config.yaml
model: "class-conditioned image flow-matching model"
train_examples: 97500
objective: "flow_matching"
targets: ["palette"]
norm: "groupnorm"
widths: [64, 128, 256, 256]
beta1: 0.9
batch_size: 128
epochs: 20.5
decay_fraction: 0.3
weight_decay: 0.02
Rows from block 10 of a small class-conditioned image flow-matching model, named by matrix and row number. Rows with one number belong to one channel. Each number is 500 + 25 x the weight over its row's rms, rounded and kept within 0 to 999. All counts start at 0. Numbers have three digits each.
After each channel's rows are labels from the 100 images, of 14976 (inputs lightly noised), where the channel reaches its highest value: "peak on" is the class under the peak; "strongest on" is what is common among them. Only what is clearly more common there than usual is listed. The data: rosettes with rotational symmetry. In brackets: how many of the 100.
# convs0: first 3x3 conv (model.decb.0.0.convs.0.weight, 256x512x3x3, each kernel summed), inputs 86-171
# convs1: second 3x3 conv (model.decb.0.0.convs.1.weight, 256x256x3x3, transposed, each kernel summed), outputs 86-171

convs0.34:474481472490498475500479491498492485468481471491495466483472496497464500496502490480479511491502512516480482473469490485496461502505511500500491498465485478523476473486484475473497505506484518486470463490516493473472502490471494492499496517452510459466457472
convs1.34:515497483490512510509487503453508531498490499500479506498523508453505473504523440523505506492470523491486505498497484507446544461505503520487488448502488469525506504500466539503511463467510512482495496504453522512529483492480466528530531509414481459530482485
peak on: backdrop (99)
strongest on: grey (55)

convs0.40:464502465498472482487445473489474502516472539516486497480502525503496510500499523492476502514488500514486490490467476482493492504519496512509486519463497456508495488480466501486496507509490521482487456507495502478451490492473486499486528512469504438474451476
convs1.40:483485477504481491498483490496497502495509539516546484455475479512489509485500537510456503514522475471494486474506513476481494467497482482514495524498476485500512498530492445477490465492498503465482503478502485515468489471518526588465471458434489534503519504
peak on: backdrop (97)
strongest on: grey (43)

convs0.31:485436462480527532505559528452487518461497505506511485523543513503471509472500557534478528435503435509516490499490541452495500459478481467488493531535509499474481530528438502496517498449487493501506526457467530500507470485486474479513462494482485496491472480
convs1.31:495476477538494488476525519497476490498500506521526515495470474530503509453464467498485457479499495468492528496485511513506506537515515501489519485518488527518505545528543505505497503532527513486480517498512532472520518531526527398529513495591544505537493560
peak on: rosette (90)
strongest on: off centre (67)

convs0.249:492484493502576483514521569507501456514573478525516548473504534503579536454463493490490477486510531528517510463513499475480520515504470511505494527495508493517525497479478492479509481487484511490500458519502462453537477499529514470515459513457506457478493522
convs1.249:480487512510507498472492504503495495491526529536493491471508544476517486501480499522501492492502511480517470489501504520474459494502443472507519531507465511476441482508510479467524484491497417504453510526477503520489464527482477538488581498444532498483490524
peak on: backdrop (96)
strongest on: dark (58)

convs0.225:540549562538489502541477535543519526539566504480548537531522493543598505471525515491560470576525549529485492488542511455456559504515485521488544524502516513520509519499485525549504508508499511550515516494524496564540486513504532512534502529498512494569460521
convs1.225:486496512528520521499533512482494487505473498474508516518476501470499476474493496465502483520515530476536522521503540513457491511488499502490520498522468516484454498514512466505497533544475506539501543517483524538520451514504494641504549475494531534527520490
peak on: backdrop (91)
strongest on: off centre (64); dark (52)

convs0.82:517517483486508505529492520497531484505489509553519512518513538506493469500510514574503526467518454496534508540516521451486490461488521513484501504528493526504491552467531519532551519490501480530535548514488550526522501514507536490500548483536502519525484509
convs1.82:482480478541469473473500531501509511500484451509481518514475421476503440468465499486527524549496488481507534528459499496477495507525529484489509462516454484504492509457493544488535517499514505499497487478452500469511451516518517526529534504566515506507509539
peak on: rosette (98)
strongest on: vivid (75)

convs0.247:545542524509489516503475542544521513493504424491518491474493543496495476480515474464556495557529492499489476526484493499555531483508480472560466507437507493504495458513519451501462501492463467464444492475525424437512525510465442471444504465475536488459485488
convs1.247:508446463485508464503516481518498516491514500501503512500470480490483511516514493429487474533475503465498514517448513502510494497506478515496481492482440514466486495509522500516494495477471478509506493496481479497449481492523482408516464524618479500488499490
peak on: backdrop (96)
strongest on: vivid (56); cool (44)

convs0.43:537552507531537511523520509515486488468481530523493519465444463456518475503470489527503522533485484477484447520379511531474459461480506502496525490446472446544507516506472479469462497529441532509488395450530546460512500493459445466511561524520527442484464565
convs1.43:501521504498532500498463520507521465460518469497481448504498523515458471516493494455546482520538552504528488495483505503492491436492514545527483518507489481502485527455512457479518467522459488469473450511514489496481472531493493560492431493482485500510485508
peak on: backdrop (87)
strongest on: earthy (51); three-fold (41); dark (37)

convs0.220:505533531485484482526465500524454489530524445424503452506493481494548506462505469443517455554479493523437470476532474528483535471496466477485500535469500464450505489485531505510461451506493523482448493522466457512512498484504469509506486479475444463539443448
convs1.220:467495460481505467504496490464498500448494480507510497512521499512500460457520512531467509517477489491435501504497490487490499465519530529503496393479509509571503488487495471488472492506522525476491508482454481500492511502504492562507539482404507514507467524
peak on: backdrop (97)
strongest on: grey (32)

convs0.165:474453485472501484490523490451459510490478470543474527465494508481465511472476475467462456491497520475465473456479491463503481514480478498484501456481490461505486481497446462466488502463495520458519467470493543459503506498484448503473463515477492469482508512
convs1.165:497468467480509495539485514504494517496530531520495497476495510500513504520429485498480494476486466489520524483559500493478502525501493479484456486484466489498508496531502528472545485489531476496505452534446499462481493505512525521493485502482509507486503490
peak on: rosette (99)
strongest on: vivid (53)

convs0.1:515511496487519467504454455458479492464508519479543474558553479488539505480477574514511469476498451514484520490566516461496562487483464487489534461552471511489491529497504526525523473470468494504478533455516504539501492481493514521504486541497510518517464486
convs1.1:497519537501467529534496487480501483522506533480498495459458534479497478513497507497513483503529516484519458491485532504472507531488511457485484502487534483497521469492486500489475531523543468511486470525486460509490517535492487627480481497438499493481502503
peak on: backdrop (90)
strongest on: earthy (100); three-fold (33); four-fold (29)

convs0.124:535487509464523476495504502473484524476503520505541495564567519485516500487446551541502512513523439489491525492553528466503534505467485481487513493495512542492493530513502495509519500448490507502500554489514508489502479443482492531484496506501480543523495483
convs1.124:482509540509478513505517485480507504500499504468493500473474520467513521493542490465495507488461517515502493530476504468467465473480490471511483523514536492483471493490534494462519512497498456518505547462528476509503503496519497634467530497426501498475495510
peak on: backdrop (100)
strongest on: pastel (100); four-fold (31)

convs0.96:491472508502514535510539531516446452518522532502493512520490481520480520507549504517502533476455423523533507503501484543438512468476480457473475511465503510468545528470502481509504491500506491470514518481472575483467439477492515465508463476505463533495461473
convs1.96:558486551507510474496518452499559469478530519504523488503529521463474513518537494498502449468493480485448486454483476507519525517475507487528506496505531465514496502586517473543544501484447457485510499466500493509483513474476493383512491477576444499487501493
peak on: rosette (98)
strongest on: vivid (82)

convs0.233:465461477498474458470518488495494508481498494504463503494475500487481517503503496493494512484497503463470496469446504538493474479503477440516440522437477479504492492488496494458494461505469448461444464465488456498464516483448483419487511450462522472493460457
convs1.233:509444501463488503497544517505506519460492478522497488499516499499519533509488499443500510509478511436499498500466498526505507507493498485490506507479512508492518517486503523447476489488484513517515511501464517504505439483503507372503463499601488501514487490
peak on: rosette (88)
strongest on: off centre (75); cool (57); three-fold (36); order: four-fold (33)

convs0.230:482475485469469451500477491509510474477470476494458464476450477465489481493529456474487491505491534480463441483468469489513440499487482486521483479433515456486476480479459466465459463504469452487478461473475448476472472504506478478452487457451519461495487476
convs1.230:489475482477458512495503488503489503522519532511514511492508525513492529499482516478464460497481498476529527527529523541509533471501510488492491494482455507497517534502482529502483492497496564537488518485485521512477479496481486402487509521496470497503480512
peak on: backdrop (100)
strongest on: off centre (94); dark (43); three-fold (38)

convs0.209:537464464501487448529484465439472513499452484471465492493488462461482475518475471491476474505516496435446524495432473488487436455460496448492478477476485494474495494496471494526529473479490502482487528495520451502486492471454521521481509455500490494492468498
convs1.209:504489526479542454522474504510537509450492478503508522513469580524455498507504511485451471498516522498542506477441515502526514457489478518513474522505530487498482527519466477505499530462514435553500469451520478464487464509520511473511475507529475478472477512
peak on: backdrop (92)
strongest on: three-fold (80)

convs0.140:519478481452516522523502503453444507474522464523539552477488507490498522509461482533508487454524496482477521465533554469514512495492533531518483482549523499510488518500461477525515540438491487487534495497461479447493492479468473512517499501499506493490482531
convs1.140:509471554469503460472508491506509467460486434475462508499527518440482486494488495464469572465474523439468479495420481517475513520498527520488482518520541492493507515510499497495537496477470459519511539526487465508551497502521456556486543533494467494487483490
peak on: rosette (100)
strongest on: three-fold (55); vivid (46)

convs0.244:480486540470511513502477489526480497525553463481492488434447503495503476472543468463509526526493481505480484473473496518476444476531499522469482505476480499510527446504474481521484490547522513486487474525480483464482477504503521490530449463470503489501486470
convs1.244:504491521482492488545483465491512507477503532493519504484498477528517529499485497513479521533468464482465489453516498502483510449479491510517463475490485494511487514508511511530488519496522493484546507449453501449493452501497475441515478498442487500537491480
peak on: backdrop (98)
strongest on: off centre (69)

convs0.12:515482456517532466497492478444478511464497545524493458467501485499474488551452503529457541474569429449517540540495528498513466478520465505485486456515465508492454514508480455542527502496503491523519511502491502456490476485425476538515471476528470533455498465
convs1.12:529464456498474502542518478478473487519511511493489494473491531508492492473528501512528405481510525499488519483495499488467485480502503533518474481499460470530506504528527479457502490490491514483502561430493479411479521523505484638515494522487484518510546515
peak on: backdrop (97)
strongest on: vivid (57); four-fold (40); five-fold (37)

convs0.29:488538555492508560499520504509490446507492494529482522486435518514506482531504452500527494508473478464527506526461479550589488529509488520560478489485532499477512489505554487511492491468515469483481491544482495469517559469483510474516520479543614533478495532
convs1.29:472469502465473494525472503499515469438490506500484524481488505537503522499507512499520466485510514465473510459510512502494476486496499488473480489500565464497495480486505503452454452463457480496468413471500523504480519515491476495520510476477491513487485483
peak on: rosette (91)
strongest on: off centre (93); grey (36)

convs0.181:493462455521514499478482455450436514487508532517521532492526466505473464526475504507450537485533512473518536519479488517463455485507525498430515477544476504500484498478496470503511515531502508514529492524466574478473499489483498532499466536517414487504551483
convs1.181:479484511514499528526511433497512467520499507453498475476480529494454533475533476505458483477511474497528491481497516533481469503491512533489491531493520519488503482490491466479521474457456518538490511482530484547440494488472474578450532476444527523474539497
peak on: rosette (100)
strongest on: dark (100)

convs0.105:450485510487518462443497492475494456439457457499474513453462530415465487498502483463506487439465489481518509513515453542516521521542504537488466488546528488531495500520558483519524548499511490493498435506523545466486560496512505455462525505520460484422527462
convs1.105:522522464482493486500479487526510521496531494485497508511514508535533542531536512435519506506528500515517528538513503512469529481504516535539507548524458511495521515499486551479514507462475562474497534521528506525490506493467499525519503518518498478516521487
peak on: rosette (100)
strongest on: cool (34)

convs0.28:488484515475444487503464497486429507520503486490486524476474521534561491468474490463471486545468483498465490483490462529461474542504513507468538562518506502513491499464503505519518482542507526475500511546505524517560496493555470504434490519513471474540513469
convs1.28:486490529465492503491474534494510534552539488507518505495498518441539532494488474502527521493456523467534495482505501503498530432502489504517505508517512512500511502481535504460506539477468494532523517505473479494539521488534501558506482500410516507491507505
peak on: backdrop (99)
strongest on: dark (51)

convs0.16:468497496491459537499487488458449460511501483487478524476450490506504496513504455483451502474482531525505478521461462532443454485501539490447517548545505489470486498463479517515476451542481482487510478520470527506516494490517528482509494470475446483509528517
convs1.16:539494545498467530478515519484480486571460482487494529497472527487513512516461488498532507512504516490514507497537490492495518489512517529471498520484523502507501522465482478487527475501516480464452541502514522529512524483531512587477523497453535526490515514
peak on: rosette (94)
strongest on: cool (83)

convs0.39:534464494517519497520518490517513522539456526474518553496538511469491462506497509527489546472528485481513537491511482514505502499497493484507472497476507534518540517504492515497481514522497517519523491524493431507477523487504468469478499498501510549523474512
convs1.39:542507498484475532462492522512511501505499461457492492501492478493475481499517477468524531521509501468496465472444477529495485485500468510489486522477544528508508491466553440501492476487453494454502510499499502514473470508482528522479468507482523508501498494
peak on: rosette (92)
strongest on: vivid (91)

convs0.202:487489485507507534487483517493486490501517533511498522510509519549476497470498515504525488524466471495458490456535500478497515505474498490468474533507514493509506522502527517524503481471526504519514505527516483515466526512513497490524508491534488491520539484
convs1.202:544510527462502483482498469468461519494461475498502501469518551464502493462464465515524488497505506509484473505503512514482444491509480502497505472448510512489527523501500500470515467521555472539490490520473508493516504488527513459514525501581486508450472488
peak on: rosette (91)
strongest on: vivid (79)

convs0.210:507496529476497491509460508488478516498538508535531533474504554520492463484435515511492507535526481478490489509522511500516516502514521490538502521490530512504479521500542450496526516492485490488517505534506528467532541474504458521490481509545524488485597491
convs1.210:492479512512476481528504530490492488458477476457492508514509493514503463491529487471413556510481519426517474492403488498551524495521521512516507529562572509517514488505516482505445519535485504507498518501522489480524508500476514510492490483535498477502518539
peak on: rosette (100)
strongest on: off centre (73); three-fold (60); grey (37)

convs0.154:460481439526496441504498501473527489437428521456444462503447479483477492530509499492440528482483495495483461522460486457534441492490500498538423440433483472476483489512467497457460510523489486519486467480503452496396477493401497480457478457511539491474450453
convs1.154:503485490454487491491498470497515491442497485483511484502495528493532515525456512474493454516557558519531510534434495520480474469482501538534509502506469475497515527502514501461507513472510475502491489504484508493514413508490485485515469501502492498501498476
peak on: backdrop (97)
strongest on: three-fold (89)

convs0.115:487485457463515497492505509492468432498457526520481523458466511513534474452504508506511517551512464507496493490445513482476441472471484491473482471434496487499494468444487483479486478517445484474516490496514469466483417457462466506473471434483473508451453473
convs1.115:513532450471470495502506501504520468513527453522498493500494510498481510512525523505510469499501516494511496529514466497515517501477514550511516492541504469529490545505527501503521502497540484516496497465513478446455494509507489488481485511464462507483503495
peak on: backdrop (99)
strongest on: off centre (62)

convs0.44:521506496519526464526492488453510520471488534503506492546563496480509512514449532520488518497528474466510525503540526457503525510477479476499502454517468514486501521521499511478498488479512489502496516465503506513501495475506506524493475507510500535502498500
convs1.44:515506527499484508446517465497506463515503549466483508462493515488452492531520507507479462471477497525527501518523499484525445531494481471530500531497480485497493479471495497461486452497510452516482508555526474525503484502517459627455495491436492506525516482
peak on: backdrop (100)
strongest on: vivid (100); off centre (72)

convs0.118:513475534510500516497525523527527507503512535484520518501490492503515520501587513496478496505495457493486511498521483521479511509517496481481495508512523479459512502494503506501495487481498502514473497497481444519498531511495494508502479452507502535510467497
convs1.118:501518527518488506460544525516528493514546540510505503503527484487497506501512507479535522497481521443452504534519502511518525490434539511488516450497494513502498511526563473483554508538461556530480474502495492491531525492502511530526467512500485500517508532
peak on: rosette (93)
strongest on: three-fold (67); dark (52)

convs0.92:523487497512486471516460454489498528521480578525518499565530525503484514520502529534484487490522467516482511504540529524583536523510506500568509512481472520514515559473551527495513526516519474485501520515485502515455505519493507516504536501535555525496506501
convs1.92:494501503503500487477492473505512480506492521507521510471502512492495542488540526464521501508481504475510514509510500506477490465490495475479485485468482537503536462497469460462514484500452457490477473545483495483503489479522529603501500497444509504525484473
peak on: backdrop (86)
strongest on: pastel (92); three-fold (54); four-fold (36)

convs0.176:514512530506488551502497521530555494504488549561518507495540516522502454528526538534513495521492496541536502458576546504472541496515472515473527494536500526526450488526496487509474511494502478500508485490507541439500487497477499545500529520544492499411524510
convs1.176:508515440480488499527469465506505486496517487545504480530510494513497477487510502517477520483504507520463517534503480500514539513515497474479533480486474505512525501479504527502489500505512486498473500448494522529485490491520508631496499506420487490491472506
peak on: rosette (100)
strongest on: grey (48); nine-fold (30)

convs0.251:491502492483514459482454497538463471519525487480493494462440486461574512454518475474486503562470559505486492489488485482476512500524488520496465493437499485511524468479508473498473492533527462478499470547504456450479483509552502482499490437452519476445458505
convs1.251:503446523540508512515498460487478489473482529497469479500503493496469512478480512478508424516530480485512503494514517477478501489495467485484470486510441515481500480518484487492534510523535513482474500497493490443518459475488504554488502514408497489517515501
peak on: backdrop (100)
strongest on: off centre (78); dark (41)

convs0.67:487495442493504466473485451468468511506458516502479460506514511470468504535481499476486514467518500483516498528484484524536479522490513503509505482523442449478466465487479495494475482506476480467502461493473533470479493479483522516504474516503515457474453486
convs1.67:503533503482519491474523500488507460527490507487524515482495498503523498517515497433530541479501517498492470526509543492500471500496451490502489529529566502493527492489530494463483525478473449453512501504516470487499507486457484573518480526448482500515498468
peak on: rosette (100)
strongest on: dark (100)

convs0.25:519496496489525458500461460455478491451502514487542474558553469485529507492474572518499480475503443504491525500554521458495550489486461490494531460550465513498492531513495525508526474470464487500477531446514502538500498478485508521497496532506514519517468481
convs1.25:478508524516477507517492476484482494462464503459494520528484531487471469514506497502484512502487500477508489538527524507457439458492479516486515538542496500488485473477474528472493503501557471476531506543547521532537480521506479620461537497453484498488503467
peak on: backdrop (99)
strongest on: vivid (100); three-fold (38); four-fold (31)

convs0.193:517526533508481516510501523514500500511515462489512508476494523489530547490511458463534475519496515505489448487495487503539528482500479484534449496441486466485498465491469471470479495481455482465462482477491430461457533501484445486483488458495549461459475481
convs1.193:513471475480507518498505508560513513489481485516504518488508506481524528507516477443514457483508486482535498514485501512480489467484459518531511530518493478438516500497471528465471483454474477540489514517510505553494506466533484465503496515496496514499498486
peak on: backdrop (100)
strongest on: pastel (65)

convs0.253:468494485490461464482449461517509477481471507505462464482467487475468466490525486484486495497480516501464450482455474533515446511507506512514476504442475469492486467487504494475496499527493469500496467543499479493488490517460510470496476480485534473474478499
convs1.253:493467480473509495473533461480516496480510536506516498502473516501495539492497511503475458497493498491486519518521522525471495478475492481490514478488448478563495500501500529490497509454469504478497524479463495499492474478483474462492488484453481501516490516
peak on: backdrop (100)
strongest on: off centre (76)

convs0.207:491481496496524550524491514523513495499514491524472490487476555530479484506458501519540515514488461530500533495485494570543455456502493501519456517517518534482491493536510465533478497507496461467495501531494467414506523452476470470468519457527532523455563513
convs1.207:508493421509481481494508518468456479498493531496482472509509486493530491541499509485543499444467449517487476478523489517499486484497538540463480480480483538453527470508487466441482474481529446511467488529502490518462497489505459464481494505534471473502491498
peak on: rosette (100)
strongest on: grey (69)

convs0.161:505469460514507515507474454450434516507504535502526537515541491514479489516465524506480542500535523483504540508497506511485479492504509494434526478523463507500504498481496471497510509527480516505515487528463568478449508479523493545503462529512410499508515467
convs1.161:482510492475538513524508427496471438537498505508512515470479521461467528507516484502504501465522473505545512478525505490456475503514531498491473525474490476485499483500519483471516505503530516494483502532468518479533497475523466585482488442452516518487536493
peak on: rosette (100)
strongest on: pastel (100)

convs0.52:538524490496489504553489475460471541489504531461543507547566482505530512485467531523472516550504433472483510479537527497465507473500464473475470474461449514492491508511495480483477494469476505466464509514475467477444507482465472506504487494480455536497458456
convs1.52:465517498492500501512531513508469510493484517510516497517487494501453522500539454492477497498487513510501514506476504501500470492494523504473454504454489463495488477570489542521475486535520466501507576475473455500454481509482529629502516474438477501507517491
peak on: rosette (77)
strongest on: dark (100)

convs0.117:474478495522508464542514502519470485528507527512484505487485502536523483532540478531477550523491527463461485534457510577495468494482517454544485499439508501539467513524504496471515478537461467529522502497512448472447497481522476469461541458481531516481489455
convs1.117:542481555476504488531484488506509468476500497507514477491483541496451511487477523448499487494478509455501485498458486485524502460480505518490505474468469506486497514516513460481538506470452459500466482487490484479467440509512513479502448499536478482523505503
peak on: backdrop (96)
strongest on: three-fold (95)

convs0.245:455538488487461484518502483513517472506523454474489519476474463481462499499528488447479520497481526495488460496464485519480464483533563502477463477474529451489489431479497510501436490533480487462479451528485473479475491517508507451519480475471482456507531510
convs1.245:498501494517511488531461477499501505502518505503498494508517505515541501487510519527491498504488513489458511501484514505470502486497483549503489475497459499498515520512503508499501480481496549488536515470472512516538528509485484397491482495487468489521511476
peak on: backdrop (95)
strongest on: off centre (61)

convs0.58:549537505512493492547471473466511545479503537476529517560578497511535529496460537516492504537504447485493518484551525479477526482488470468490488468491454514479489512498504511489483488465493495466469516499479487502472501495482501511502478504491476534508484475
convs1.58:487512510467512503489509540503503487520479551492523527528494530513452498498505473472503486489472500499504497512484539495511548512482499507483453499476541438494475477492505475503505501540463462515509499489478464528494512483540483624533535496437508490513511497
peak on: rosette (100)
strongest on: cool (97)